config.yaml
model: "masked spectrogram model"
dataset: "babble in 24 made-up languages, each with its own sounds, syllables and stress or tones, from a formant synthesiser"
train_examples: 39062
n_mels: 64
hop_length: 160
input: "log_mel"
win_length: 512
method: "simmim"
mask_ratio: 0.75
loss: "l1"
arch: "coatnet"
norm: "layernorm"
norm_position: "pre"
activation: "swiglu"
mlp_ratio: 4
head_dim: 32
fused_qkv: false
qk_norm: false
layer_scale_init: 0.01
parallel_block: false
inner_norm: false
moe: "top_k"
num_experts: 8
moe_every: 2
expert_mlp_ratio: 0.5
experts_per_token: 1
shared_expert: false
patch_size: [4, 4]
conv_stem: false
depths: [7, 7]
widths: [96, 192]
residual_init: "scaled_by_depth"
optimizer: "soap"
beta2: 0.95
lr: 0.0037
beta1: 0.9
shampoo_beta: 0.95
eps: 1e-08
precondition_frequency: 10
max_precond_dim: 1024
one_sided: false
adamw_lr_other_params: 0.0029
grad_clip: 3.0
cautious_weight_decay: true
ema_decay: 0.995
steps: 13200
batch_size: 128
epochs: 43.3
lr_schedule: "wsd_sqrt"
decay_fraction: 0.2
final_lr_fraction: 0.01
warmup_steps: 390
weight_decay: 0.09
adamw_weight_decay_other_params: 0.01
Rows from block 8 of a small masked spectrogram model, named by matrix and row number. Rows with one number belong to one neuron. Each number is 128 + 24 x the weight over its row's rms, rounded and kept within 0 to 255. All counts start at 0. Numbers have three digits each.
After each neuron's rows are labels from the 100 clips, of 14976, where the neuron reaches its largest size: "lies over" is the class under the peak. Only what is clearly more common there than usual is listed. The data: babble in 24 made-up languages, each with its own sounds, syllables and stress or tones, from a formant synthesiser.
# gate: MLP gate (model.blocks.8.mlp.gate.weight, 768x192), inputs 0-95
# fc1: MLP up (model.blocks.8.mlp.fc1.weight, 768x192), inputs 0-95
# fc2: MLP down (model.blocks.8.mlp.fc2.weight, 192x768, transposed), outputs 0-95

gate.561:140149078149121131175149131094164122127163116138094087117135141094114086085117196104130151109122151074119125167138141110111132124090152135097118107128117135097206117058147071130119134115086154159131109126120143134116089108101095138143147146133146113143127125148138155137133128149117153147
fc1.561:149104138151147129090104126124144117117122156141149165111097149149156137153126108177158141144103122097121172130111104155124116200133096167155149092122064148133110115153160155129117117122141076133119130139103159131083148147130151136107116175125148135081114146103111123131101112085105101110
fc2.561:158119147114127147152183133111110137174172173130112149100109124165109102145098123092067115140132123112145148096136120145115156143104152148089080135149121091136160078141132126146114107116138114126157146115142100115137122116108144115107105101109135160135114067146161116136109137174159121147
lies over: /w/

gate.727:150170165099092102086144130133144136130114122130148132173171120073127170114134119141153113163148131074145123155127096142145090100160157147101189122143163154137142145129129138134141161138123124184141072114132161098133089164126126144143125158121076129159151130093141104122152117125132088150
fc1.727:125109118126108104099123100156130137118142103130155151132124158138150124115086180152132132117153152144148154108113125145153149074127090127078122158079114120111155144151130129124156091117164140124170133123123142163126151127125117078124128126125150160140110115134133157132152107094129126132
fc2.727:095165136135151094088102111170190120092133094110127112096132169128116121124152108165155129135083153124131104138122128117142127155104140137181125113132117148127116143099157111136155157128148159176184102153125102106149126129115124155153130110124133155106137114113126063121145101150088135129
lies over: /ɹ/

gate.497:132142132207114109149121102189139087116090130131148137077131141131116139137118162118101109109135113091140122152114129165101092122163134146139110112150135164126121126148117137108149159138140095166129149118167120110103127158143095111164133125189158130093153127125114112092143142146118145134
fc1.497:149116099042140089111127152152168147165153118110123090159114114117155109109142107142134139111137136133121100125122134130144163128078115132116130154111153117125102118123107099147094095135118154089098122106132134153127122115126156131068148150088106113172096148168081150143100136131138112151
fc2.497:132132147099098155179155116107143130142146137119116116105140115157114123166111102093119125106153130148113076144126126109116146187064142119134147102148108105087112147127111146188126150130132140146153100152103138084092135069106156114129137170153136103127150136141109123133140098096119137139
lies over: /r/

gate.324:122151099135121146136163115158140146120107146112138134126146160100148101122158145132122186091142113125116133120099095137129173174142134134161142095147135160128145148148148097134138120127098135123136098126092145132117141124130120117115116154119133114126143135120126142101100153113125108137
fc1.324:102105142106107104161137138133115179131111123131172129111143136129093096115129100128150181153154140134124118076126134131165193132166137167114102139145161124129110121129134119140133106137163158096174103122150095136154145133090152094161117140096113152137086109126156144102111204142108129144
fc2.324:124121114085147123081102154121125112100111098097125136123094117139153114125161138120106116141154123148143087129131128105115126140135092147118112184113087124170104136117191163098128130151108087148106169116168138117131121122137121113090143105137087132115117139135115094135145130098179138141
lies over: /dʒ/

gate.410:149140145118124117144117107111117146070137131122086110130175138071128115105159122138141091081142161080113136125127141135134118153145166148094121144116155138151113124126114131138178149081085106091176146093093123131133113128134094131095101101138126155157107120096122117151099109150111115146
fc1.410:110150124130124158142146135124143106148118136144125156113076115168111141150093123103121151167106105173174086122152122142147106102107078115127126134132103131119135128129114102118111112152124115140076142168148129134113148147134202139134156121118134107111128152142126138132135132128165114111
fc2.410:140138124169093138152112123079108143099135118119103116159129096143129118139113101123125077123153081125196138140151169166135129128122160124115137087112140145099116134129099137084162134076175074102129164158115139119127126142096144109135104138149099151119116142157127092122148142179108156126
lies over: /dʒ/; /ŋ/

gate.582:131135189112116078126083149132112128131133142127121103150169100107130191083097096099135105133114112137108143114165130148086132098121130138121136115135145113110140137141085195130095127109140115140100111128166188170120129101135113131147091140126142075128160134123143071126146152110135133170
fc1.582:141180167132134075136120136136147163149153130146087105118108105115112079143145120082150097090137144094092105125135101119137154101127162142123147116098143135100111130106135135156103165120116128104128172135155111111111119135105133118123157131129090113118136108164118121115117116109113122111
fc2.582:131114135128137159110141139088117135130146123097145099145138122123137141099086151089124138148163080097131133121102109150155095135161097116152100098127151100142147129135134113139126119129098138142111189141114143166133122075125126084122125125154081130105102099120112141127127102129135099152
lies over: /ɹ/

gate.683:131130122091105138142149130178128112152104136135130123135104125128134137119157072113139108118093121103136138117110125104145076131101105102139123112128135121097098105105149125112107097162124150096129149106153130185121118135141073144102131117105104121131138080138133081142113159106130078127
fc1.683:142113104149125056145137154124085108166113106157133095085145138080132074158127114126128153112146111140097118110157117113128134133111176130111088097166144115083168159125114172139126143095100119153092156134141142123121067139138105154139110128165108154143164135121136134129169131106135126149
fc2.683:112113157135143116131131119118127144101182154098103209178105172131128098113134112123143075126145075104141139078150143157132094149100106109108140132122116120151113085131149121112127149126120154086120079089145103121184090112096140166122142130104166125130135156147132095143155169158121102136
lies over: /w/

gate.477:120113147133124123143095108114141142161127124127080128115131073124101138147106125157116128097120132131146117163127148119094108137156101113131135143165124135124150113133151110138165129103139057058156124130129146142147157123138135101101128115110118103144175121131110117139126177092130103113
fc1.477:128100112144130153135181154127142143183128155164103111147148085088134175119140137143126147153187141091105137125130115113124138091094093150158143118071123145137123112161139131154115123116117111193129141125110159135126155102093083115137157122166112143120153136129165138176157108155114085121
fc2.477:102065134144136107128104148115113111088149134088137170130124122116163188134111085137095096131174159163133080133170125158070138114110150131065103157141112162134138114127108173149139159108120130068095128121159159130104148131119126129128116142108133099158159128143138121120122163093127155091
lies over: /t/

gate.254:106148157121060136144081142089158131156144075174135159111156107118119105131103136114093137137125130095115102108178119135106106105129128156102126114103110085153142151106133125125095139129113147148122136144163151184161111131113078122105139090150140133116162158162131116114126151129119136162
fc1.254:107132131153124152126151114126098140148134121092105117144112144107150166146133165098130136137134120176106123111162120125158142112143110112158125177121151097120144146091109071143142138154144140133153118142099162119113117105086124159154149139155124138122116131114110186123084138146142104105
fc2.254:122125107108144086114145106146132132115095139150159133102103171146098131132110119148100141145115131061127093181073133132130131171126151114111139117128147127119156094134141170121118113163132094112129071110144141096154119106130130145139161132147118140134108127142131123160123138103108164152
lies over: /dʒ/

gate.442:153125138109187109114160134125143117126129104100123154134119094155094116123163158129129143117124099116135118139161121149106156125130051143124178124137143104137112080120137134126082118105144097120115128124132115130091140171124113127129168065126151105104140121126096097106149138106130142127
fc1.442:187176131108146174137116117136119127123125124117118157132075143132113118132118120070169159104139105131153137144100095101135087101123098121109130170146114115133156149119163133132089113115153073133095095108125097146119114129139116115120122091165163139127097106124142141107133150085120112131
fc2.442:102135076084096141087095109143106126116150159116144122124157146151139111152131119137147109139134123146138126162072145112149104125128147128094078107123137121083134115127070148107122150116131141109118108102079123164090100111126131109147130156125131154108135120158108159146104136104192127124
lies over: /w/

gate.606:089119095113143119118090117140133131131134119127162126176115121128140149099136184153126135135122166092128145129166173162111109092133115118120112160130155119130114134110155116112150129141120209116130110130049159117163109160128131119167128075124148120136101076150155130148137138135120143094
fc1.606:172128103143136156107130131140113141113126138143160094166097127171115056127117154093122101152139171167125117105096136089123109167139110139145139113133123126090122091134117135119099183129076132123112148074155134134115141082121110162147143125155105142097112137152126156105100122128094167139
fc2.606:115113090152147102139123140099157114116155136145110143117126107116036161110133130124104105126154167178150125099149098156159139136139136150147078119114108107130117150111136126153151136161137138147164144113141116152167118122103140132138097178082095106096131143126078106127136109110146105146
lies over: /i/

gate.745:091081170145083117138096134122135125095107128160173100122127143134114158126177111143116111161116118153115106132139112132113144140149166114106087150130140174092122170145124103123146144145146166148098077179146138133153143069134099117124173081102133122124135139128118131156078128134167174175
fc1.745:107180114129124136122151110133123125073126129101100151114090109074116117147123160127132107117124125102095121096120148129124126148145121100116139116161142139160134123085088152172088143111119114156101125137109065147097152094131176109137150087123127155180136109083177128109098152142140124118
fc2.745:093143128130135149160133126139130140132142139144159089148103185160118108114137099124123144124112125119136094085115140142125093146116121130135190130157133121136137083113110137126153123166143151111126182126138148072129140119063104153141124118140164118140138134135099135168131114133104106137
lies over: /ɔ̃/

gate.656:122172091120114125195138113145116121114102124116168111095143103112130120115156106132135120134099140115118112084142171167116137125137113097145084110135166129089121073102170111152105097140124121135105151104121155109108136110112151063094138166116141113132110197106129117162096128121131125117
fc1.656:151155120111107145178116126114128148125138188150136101115086118158115139138121108122145145158097142116137124109125125116135113125150128072145135125137088130175111121075111078100159145143114111134154120116131086167111130091125048118094113122122122147143104128137094092136125166134201151124
fc2.656:139135150151116117149118144169106117118162133138146119149134119082126118170155143131116173086132133122131124129130146140106151134131144125133075149110154122067125094127101126131108096119091113125092128113094141068154160131124137177139144133139116142115138151107151118127103109150142107150
lies over: silence

gate.32:144124117151150127123151114108154119144160152113166131096127128149141110107115180120124111143124131136144153198135120122124125095135161122112143116166114128099116143129115148143151124138141122158147148140089103130145169094103082113168172111161128111141096155113161123120165129134108151116
fc1.32:133140163133107127171136123111146115155099128133152127148097105112119118128097114134121189121096159128120120067097139172101106139117087112154114182117148162199113145122087120155102155159104123076167108134109110160124115122180129127135093126166129119115133125131092067085150148138129137176
fc2.32:119149098115138107154065103145115136160134123160084091123106102125109147136139101086137117183097127102129095147164092128088129145148131173172084110101119108134126136138112129147097118136119138109138170150124118148116128167099113117118115105192135134104118157105132116159128146160133121163
lies over: /ɔ̃/

gate.190:146090135140174114113091168108150134147074110104122101109132139124124135146168154148126142144107110117097161123132151124142124146117117120126127153150125130114142101102125153099157135129135133138120140173131124200128125118102097117122127142084097101148085131128106108087105087164088157153
fc1.190:151121102134096131128107113134137091160160102122097123086121103151152136133090174117116119154078129132107115116124103097165148140083115094123112112110139128118136142160140135101113131108142104141127139175123152138155166180142103157128112168098098147118096074101125092112087106117079166111
fc2.190:126134110133126109075134161140108120140118143081132141135119168125118128114155113110114133082092155124094119105120150138129146125134125125141127165169109133114122128116166077142147129172158161149123122149104137158106087115170123100114087114171081140115089128180110164104137125125140120105
lies over: /r/; /i/

gate.385:120173173104160123077098099106124162097127133184120149144114124121114101127149126104117143139142103108119149136074092101153141164150160167076140066148169197104139117099095143125149108149133096091113123116101108099131164119104136124141121133123154122140094155142165125135057122146089156079
fc1.385:122193175109156125072116116108125144127124127165137110155135155148104126136130141112131133132132115134113136113094121127132122167112166132080129065149171149131154139106080114173167088146175112089115107086138100125132174144103154112136083140119139134149121171146159122138032120141125131086
fc2.385:121152111126134090119077141149109097103120076153132141118099167105130178075147146158119135120111109124136149152121107178140145119154103148132121147132152170138137151136141140049093126139125117103123140078145121148110114187110123118138143120111153177141117108131118130149118137144109119120
lies over: /r/

gate.695:116124133116166135150169129105094120161118154135120100128135197103147159136119086097105114127126138143126086107156113116112152131121113166111140110133134134170141166114138137148109111146124138092123119135161180154137105073113129126141152113189125090100093135149111149075106135150091119142
fc1.695:143119146102126122119141141109153194123123113119164142149108130145101091101148126113145096137121127168109145129130117128127132166164158142140079153125124149135118174142137135133140139115129101164123156166138099072135129175138096126157091083090183164166181145102128060177138116117146143104
fc2.695:125118103139119147104174127115135122118150129166111098129129138130124082135105131117123127124115121128122093146133122088134124111132106130138163123131126142112172106100128133104085094166142156063112118115122167188137131055132114155136156104145140107106131152128115189069132156147153111132
lies over: /w/

gate.549:124133102114143132144136136117140159130121115134118148108148166123094163138123147138116098087094138097112130089168105107143161144137081126103154142122127115103109125152115093137155117131120123136117161123166092089125109112142133121125130154121134117107136113118111151082189104101123147137
fc1.549:110111129120132124128110166154117113167174172132130110131103106171160099141060082071127132121123128110126120167120101121129126113113127179166106151127154132140136137116139103137172105112132147154124130114113148120137137137098144123124151132164135153123154152170123137116089156176088123170
fc2.549:109142111104155119132123113153120156149098098129119155100121152131152148138120109127139115104133122080112124138135145157141179156148087156115139110167157117135130122167150103118149160128123129127133105151097136147114126075132141132122121155118178143125086128164060123132118174153095085108
lies over: silence

gate.215:140137123119142135122094168164149108121120103120149096169145129086112103107096140100112098129109153120096154168138189130191149145140102136109148114079136128110101138153128142102144130130103109122110098126126163155112096082123127113155125122107163120163176123153152114103155174137137134161
fc1.215:108135108097126090151133097098101139137153103114127150145117123132145147152138108147124119114145129140096133164116105167138114138099146143069121130133137103085172140116149127109124186143107116151108203151145129143104134164122090143130120123141123127129096142152101143150105121155104130077
fc2.215:074092081132182143147107106133173112072151147164129156118109147160118130134139107116123124152093109091149140158132153156126124148104132143140146148145107152124141111109119116104126174120133132109112154090164117162159121156128122123131120125143132162125174124159144129101103128083111146147
lies over: /ɹ/

gate.296:077147163118099155090144142135158141122113144119138110141144084124173155140146146158129121170096126132122094157144116103111108130170142130133150111121111118132191144088157136170140115095114111069147147126124102131099130124100189126114123133080134108117110133116162147106109149128112099103
fc1.296:161107105128137111156151105159115133135108118141103150130107139122087101114078134117128152145123137090131185152128157099149120139096127141144095137082170130140105094137162116093134155148113149133125116170123147147148153119143049157176147162121142144163078102114134110102125103107093154158
fc2.296:099131141136175127100189091123109147154143120143109118110143154123134132140119146118046152084119146105150126141130137156174157101124194134115112134129114146178112094146147152135149147110114117160154132114175134114129140122129103105134175136146112121150142129086130134122162145131140127122
lies over: /t/

gate.692:120113090109109080195153131163148179118147156084149142138122187081151116130149124168098152105165129156112149144159123149154133144121131121108118084139127113128113150127108117148127153129087139140104115145109140101116137094137127135119117125144153138176119140136148129133112121149124147161
fc1.692:120102122084123132154138151163143153139153142110126159138148169074137109146163166165143190074157107139098141154141106127115132172127123136081120091099139108133130078170116122155142137120101137120107107120102124119117168048124127115121102097166153120123123136130145145174120133117148154095
fc2.692:114100122091183120133156128194151147080113116148125079146157113137159125118144186141144143120124095135109136143116107124121127098107145101158129132112184106156174117125165134157167128156101135130137139079122123152120127119126123147145143120118100113136127118098102128100125106135192101138
lies over: silence; /dʒ/

gate.541:087131127119104114089159109129096080163103115167113141080155121109104154156147145130148151138167084120152141121141136093162069124163111152167128115156149167129140125160118181147157141102100126166121129137102149159155125172108088114136137137091145126118118128100151117157133111087102143114
fc1.541:163155102139074148155111129092147156134217127103088116141107130149144149097100133103136111103108160141134138119134122140135172117097169158088135148137088079126119143142129128124088159138109123126079131130139140133132141134154175148118112128161118116127161152148136126106115139121179136126
fc2.541:119133132138115122130118142130136183145103120140112131156114135143126069133112116090137125099168126178158116160143097103164152118151164135062142116153152128163107106136118098091122113109120083150109123179152163123124174141124127105120163140190102105134128136146084121129152116122141178156
lies over: /dʒ/

gate.726:123139110100150117102127147157107118148137121156131148094128181122109108150142105158171164133158113137140137128149116161111158104169115125138123146107170111100108123104130138141124145094116119119118134154126130125122100131124146176078125140108155109103133140138097126165113143103182109104
fc1.726:152163155120131146135137092105153127101088114119085123091068097121127116139112117129161095149122120158120133164112124081164104205127110116182139154162145122134115090119121162146094111123089133101091116143152134130094172102127125122112155106123139115138112111113124140104161183137123114142
fc2.726:140143119135146081136092161124160160132138119128131131129109211109083135178118135098114147102148155145103130109079117180104138160163134157140150156126101134164112086126106155130096112138117148109115115138113127129140143157126130120161152132139128119143144131150140121104108139075138133133
lies over: /ɔ̃/

gate.225:131115101125120108144083120130148085134114129145164151133114172143124091124118167110131115164124176111096168123132173156151133149132148106136140151106138131179124140065142145137182122124092137180076128104086133089139087115122101102118140151123164123134131133145108117078113099125096142156
fc1.225:155130154147147103100132145129124102106098122096188067179137134115142080126157157133121108132123122097121145137102136109129093136125121158069090096089129114113140157114118140101164128134098141159109172149139110147152125117100109138113077137113185098115129103114094109105136135114158134182
fc2.225:112121146141111161096057137123143110140142114159146134076138167157176158179102141119093149125120097123140098181111145148136175129109121124082138159139122097138148153130149112129132113113123134149152119103159150114083150126117126127098167136116120166071117151147138122115083159137128154112
lies over: silence

gate.607:147104148088151128152139151159098142140112092094133127162153135122132108142123138130119156072178094133129153177124157126128161116107167136138125100129078145104127131168141095129122126079136136102112144130139089108085144150109134097111083085169141109129152150107150138170125136140120147141
fc1.607:138121216108099171129138146135131120133114124122107139173100135129161123126126135135142169075135105150136126118134108093141161155091129121125146097121095126122133188097147113131102148139147106087167142113144124095081162170114174099148132104163161150123098139116155138174093115068111144130
fc2.607:128125176144076099108105160121161149108133122135130149117119150149157160127089132131118114083114121114153159150132133103124181106118092128110110143141063149151123184148121102134083112128112110139119071144175158115114115141141134147130159133142099113133126186097124108115165166125126111122
lies over: /ɹ/

gate.209:142130137106119123101078136152119111155069098113168114140152134115097133094058123136148129114134131143136156150106157111092143140098184142083115172121120117137111154130152107114095146100098154171140152104143163121105110153159149089102124155106094163105126111079126113172147103135115138164
fc1.209:115150118125126111138155114109098152124127110159132124154107140151151123144147174135150155164109167128121150163178114104162112102160137155125140135098165165121147120115131138130118121164117135097074111165105133108125075133146126159143118089132155177141123177152105118135134152101121144075
fc2.209:138121145150180122150137135134105118157093124114146166101122126137056142126143084117135122136150129125145139126114184149079127095143101124157132129172119118142105149118127122159136145095127176183141155129152121119125130126121130108150119141089123098132127109111106170090083091102136117129
lies over: /i/

gate.204:099125156112097150149178168158093172128132142147123103145107138106111094129128154126128126131176115126127077141127110163133130151130108132113109150113142125101083136183125147129121104157100091137125125145108129140115101127146119122129143113136152106166183105146147155126174163129144152091
fc1.204:108104163118151084080129078109116121097165172125110103097097145127137117142136124152124155145158122096081151131138165135139176106118115106172133132117135135086152126144134153117082112130116111106152136118108084151162161126088154110092125095143101111169135185118132107116147142103111144099
fc2.204:110109106145127120118147123120132116120096168156150132095134155200120133134078132138101116134115133128114124119177169119166128137133124153102147138111105161102123186152119167131149108120115132172173122148144099133148122186122124133135157137136105135124146146088104096107137113135116144177
lies over: /ɹ/

gate.742:100138117144123169086121104154119129137090154126126108119138135153133134152105113134154130144086157088104133110113117133144100148125109152120123133141123126096118195149137122107133127114103124107141097104128133143092128113151148117128130103088208142146160120164127121104135152132058103148
fc1.742:134149108094113104116138143084096131131091120148111131140123110118114116119121142150114151102166103083121113094159117130125081135143120150179135101137118126113142096136120134071154140132100113112105135163154133107122117127142128137113096144132132129157128143111110068143126139139130117165
fc2.742:114112121136125101166121111119108136096128115126117123118111150106144101120083125125084132074087121193139121143134141089142171179124143149105115110074126137145144111120085080124140139130114157132113124125141127123181107133121099112103157172129181100123136141103151163187089093095167133119
lies over: /r/

gate.330:091111152122178126157144161153112133132115161150148138089078123168096107119109100113123134085152120147148111121127163134142142150118152142126153109147143134114127112146100119107150115139104103131154140126145198132133134144138101131145111138130100098107112137107152160168115135131089129084
fc1.330:102148134132142137133118125172142172116148094092112114184152147104075142107148106137154141139098139107116140107122098123150118106124131173077147136109150118169140113097145158133131148133116133116129085146089131142117125184164113158127121138158142192120106144150129151090090160130147137149
fc2.330:091131127153130115124119148130121092136079119150109097138119126118148088109078147131150139114151145091116127125112140174082090113142116146183087107140143099132154156118105121133091151110152116126119156145154121180152163124137141116127095136104120113142139146140096115173124131129103117144
lies over: /w/

gate.600:155132144105083102126094100159094149138167119104103109104141186150110091112140153138114148125150122087108139136097090143130158112108125124189157106110111121102142116175141095147119125126156125126117159116138116160127167113090116110137187140113132098129117150181131128096126135134120114115
fc1.600:121122104137100136118130143115170122166107118174143096154147144113144154172142148133084120157145157136111100160145123087073100157129134100127135096090152102138163074100131101107110158092123145098127096073123106163130102114130171125096169126171090127097126137107121140133144143109096151125
fc2.600:145128137116166123119128116155155103110131123080135191174131099116128091126162108158126147124169137147119123147150114162110094147151107133151118143137115137162135096142119121137114124136117135184151133135103103126120146134150135152151107127091124168183158189096138094145152169179148105079
lies over: /ɹ/

gate.63:084210117150124142099128141167085136158151095115121070126128133128126118137156121115155147182090169087107136123130127125141153137173096159179127130145148094122161127123121114128126131103131183112135134115122130149094139124136138120106112122118132131136097138103140148119138123107140138095
fc1.63:088133117128140130156070117090141123148144104100137140179121070123134144091132122137116175171119150099141119120130124113129113110139113117145125127124099101098154127145115167114108089155142098156123111135121129131128135174145160145111134142101067110095179119146121086094143182120129107125
fc2.63:073107135070126130160160116140100137140121127168119116108107195164159108102133152112094121113144125137132120169079101178140138106127123138102133136086191107171100141124140135116133124106133157096158141119155117115125163104110122137108092150104104165092168126172164151158137069121121113128
lies over: /ɔ̃/; /k/

gate.453:147168148091135092126154148137110117110141135142125163122076145143126114145113158109150077128074125065169153140126120137111175115157138085153114152126175151122126164134144139105126145125120125121076137174125112123119142155124138104133163119140123140123135127132159107082102102128101159151
fc1.453:157150163107169139099155136087125114119119114143178153087087148133131097117130132112159108119096097075167117176148102120105114122068116120147115121110129196085140136122111126130154143124134147146122140119115137158081171082097128093116090130097141095130133142159113141087112132138143161134
fc2.453:135163118105106161136139119151141129138145138154128104146137131142134082108118093116118106119206110130133088141111127138141119189201118172111161139120137155092122131157115140084127131120142088132118131124130148127144124169130115114091141135145158143110130117103143115126109114147156104121
lies over: /ɹ/

gate.562:098112073120143138115152145110150160126105129109172130100111122123111130092145109137154115171124134140101113101182107102128130106116140108108113125133115109078120094159119123121104110162158129114151156142116103100159091112149106126120088182115122141105106116155165138134150108092119148167
fc1.562:097135123123115133114120100141147142107033125135146142127119149122144191176111115141126167166100088119080135126154126155144132110126095124149121179130117095131126096124090117160104095151138106124139144099132119118116125093138103133130126116142125116154137138122079128138097093137067084117
fc2.562:126131144094191110139124185130133116126123105136118118160161187119137144136126192105121161114120143135141156131164140141153134090104111138146086149145148097132164104136133138144145135109133134165093158122151131140077131138152120150123119095177086118137141124101082151121108113140107112136
lies over: silence

gate.678:157071139138147160107120157098098119126139148136115104140147124149156149117141108052118170145147108101161138130131104156146137120108131121145122144146106147093143151112104165146154147132169156140114113100142134140127172109089191132109143113187091176107192100120138137149115129090172112123
fc1.678:151134127117115144114121130103154115123106131133075169095142153127097175140122109089135124132125124119103111172108118110135146103109159109125133145171131129112159109084103117156137126107108140088105117099109151117145136121110093070126130162121098117131161098073148183093168118090142121094
fc2.678:167173115124136125151144099127111146158130158138148136110145111116126138114144100191107129140181079119108106099148126138092115132109115155131138110092150132165086130100103130124069136126135138131165172128128099120120172158111125102133113113116132118121186154156093090147110103164128156149
lies over: /w/

gate.142:129167131106144131125129115116132085140087107122131166131137135109096160105162114165149134131106152125093131095156167155122129117126156153113126119126099157146089140171134099130135110144127098152101184137104126167123117127150150122165115106149145103118141106129131125150158101139130174127
fc1.142:127149145115144127161133175085166095102087099150101131142120153106132141110127164158151121138115141144101155126145120143143131120095138121093095099152089094075127122123142111144125137149103093119127162111136093104134093083122137117135105114138137117099139099145130132096170085103135161152
fc2.142:153119101154188162110130161067137114147100134095150102105109131106131123136121142137132152137128153137141120138139160067136132138164104098098172167136121132133151112098133146111118133121117147086134130176149112134159130124107117101103102120101136177145156138139142128147099099102096163138
lies over: silence

gate.448:138143167100106087158155150165123151135159143124107080149123119106159093116165108141090128143110124050150133156156104164104108099136122152126117136127169170144140128137128148123133128120125112128125117118149141157085105105090156133104085123149128147121110146119108138116145103124152144128
fc1.448:163115163139121148084125157073144153135108074127172104116116080110142067138112108179110141127192121135123147128121169109128128188106113119128122122136088144129146110111112118123076106140133159115111111133174133132161073142104132113127101164126129106127125118148145115123139140141191120113
fc2.448:135120086152147123166133125080147137125129142183117166155128127109094142134139167114164134161116135110147132081117162116128110115156134106109110104119133091140130117161101113107106103133150142147141169125090138089145093162149116096098163121114120106130162140172144048155141136104111097102
lies over: /ɲ/; /ŋ/

gate.34:096103135113098122146130174119119159119149146111162132145125117084158081145143133197141118149121094155104134140150124179169105143165134098120107126118075125124105150139151137074156162126096121137146142145118162156074118137149118090117129108149137149120108108123135133128159136125152123114
fc1.34:118151081134124100117180110125128085132114118134106122150127160174108198133148133106144154124147170111128122133129165085151183116130117145140144101112190103153120141102089152129122146124172132114133124114143078128176148147089110115158122105088114111101140139109114134146085137142113152126
fc2.34:152144155140155163146119095123157113154161179128063103136150142117077070151139114067119125140165112106174105137125113099104144166125146147150141139133128139131120125139143140220108144115145144138112111147117112098113102077127124158104117115111100111100127130140136108105121144143153149141
lies over: /r/

gate.163:105114129162129118100105155130102152121124100114129137158123098148142144099156125100143124148135115106099114120125112157146138133102121135135169131119179121124145173126118085151151114092110140136159134140161189093178155084170100084133152123144151143143079148135148085124098116140149165069
fc1.163:146107177131126123091118180130108102157132120094123126104154154163166161127154145145107123161126120138094115118136136184152141112125151163161158147159167113148148199141110134149131132107122089147147133116157162112164163123174139089127156119143122094154091088140133120180124095137105114122
fc2.163:151156133089158138101110110112096164134149129086153101103129133090081163118120105090128108143088117120112157121160069126118134111122112138086149105120172115121122083144123102152121109131100137147136171132140150166080151122119122135109165141129107152162102132121082168088137151139080118163
lies over: silence

gate.293:078141156094109140129115136172132139136105125142092145129173124140115121155114121125133142142132150116085093120171154104109121110137132128140142143155126113148158100158125154111120134146109132121106133134076102118091145149131176140133113144123106120155122152127162098105130143129102087160
fc1.293:097154087123130112157109117182148148109122143080120133111146127127123122103172146129145159147127143079112147129133139116109089174110075165111137137095126087116120116162091149119139112138106158134124109155132098161123159156141120154115088165170190165134117138152126105129143128119119125109
fc2.293:099122128157151142106145137107135150109110123130149136166130150129161149155124105102094166103082147155158144151137140147148124113118137134137128120148138161112106115147161119142173148123122137134136123182158147104160110139078098137097133109115107155133139131142125128166107106131127170134
lies over: /r/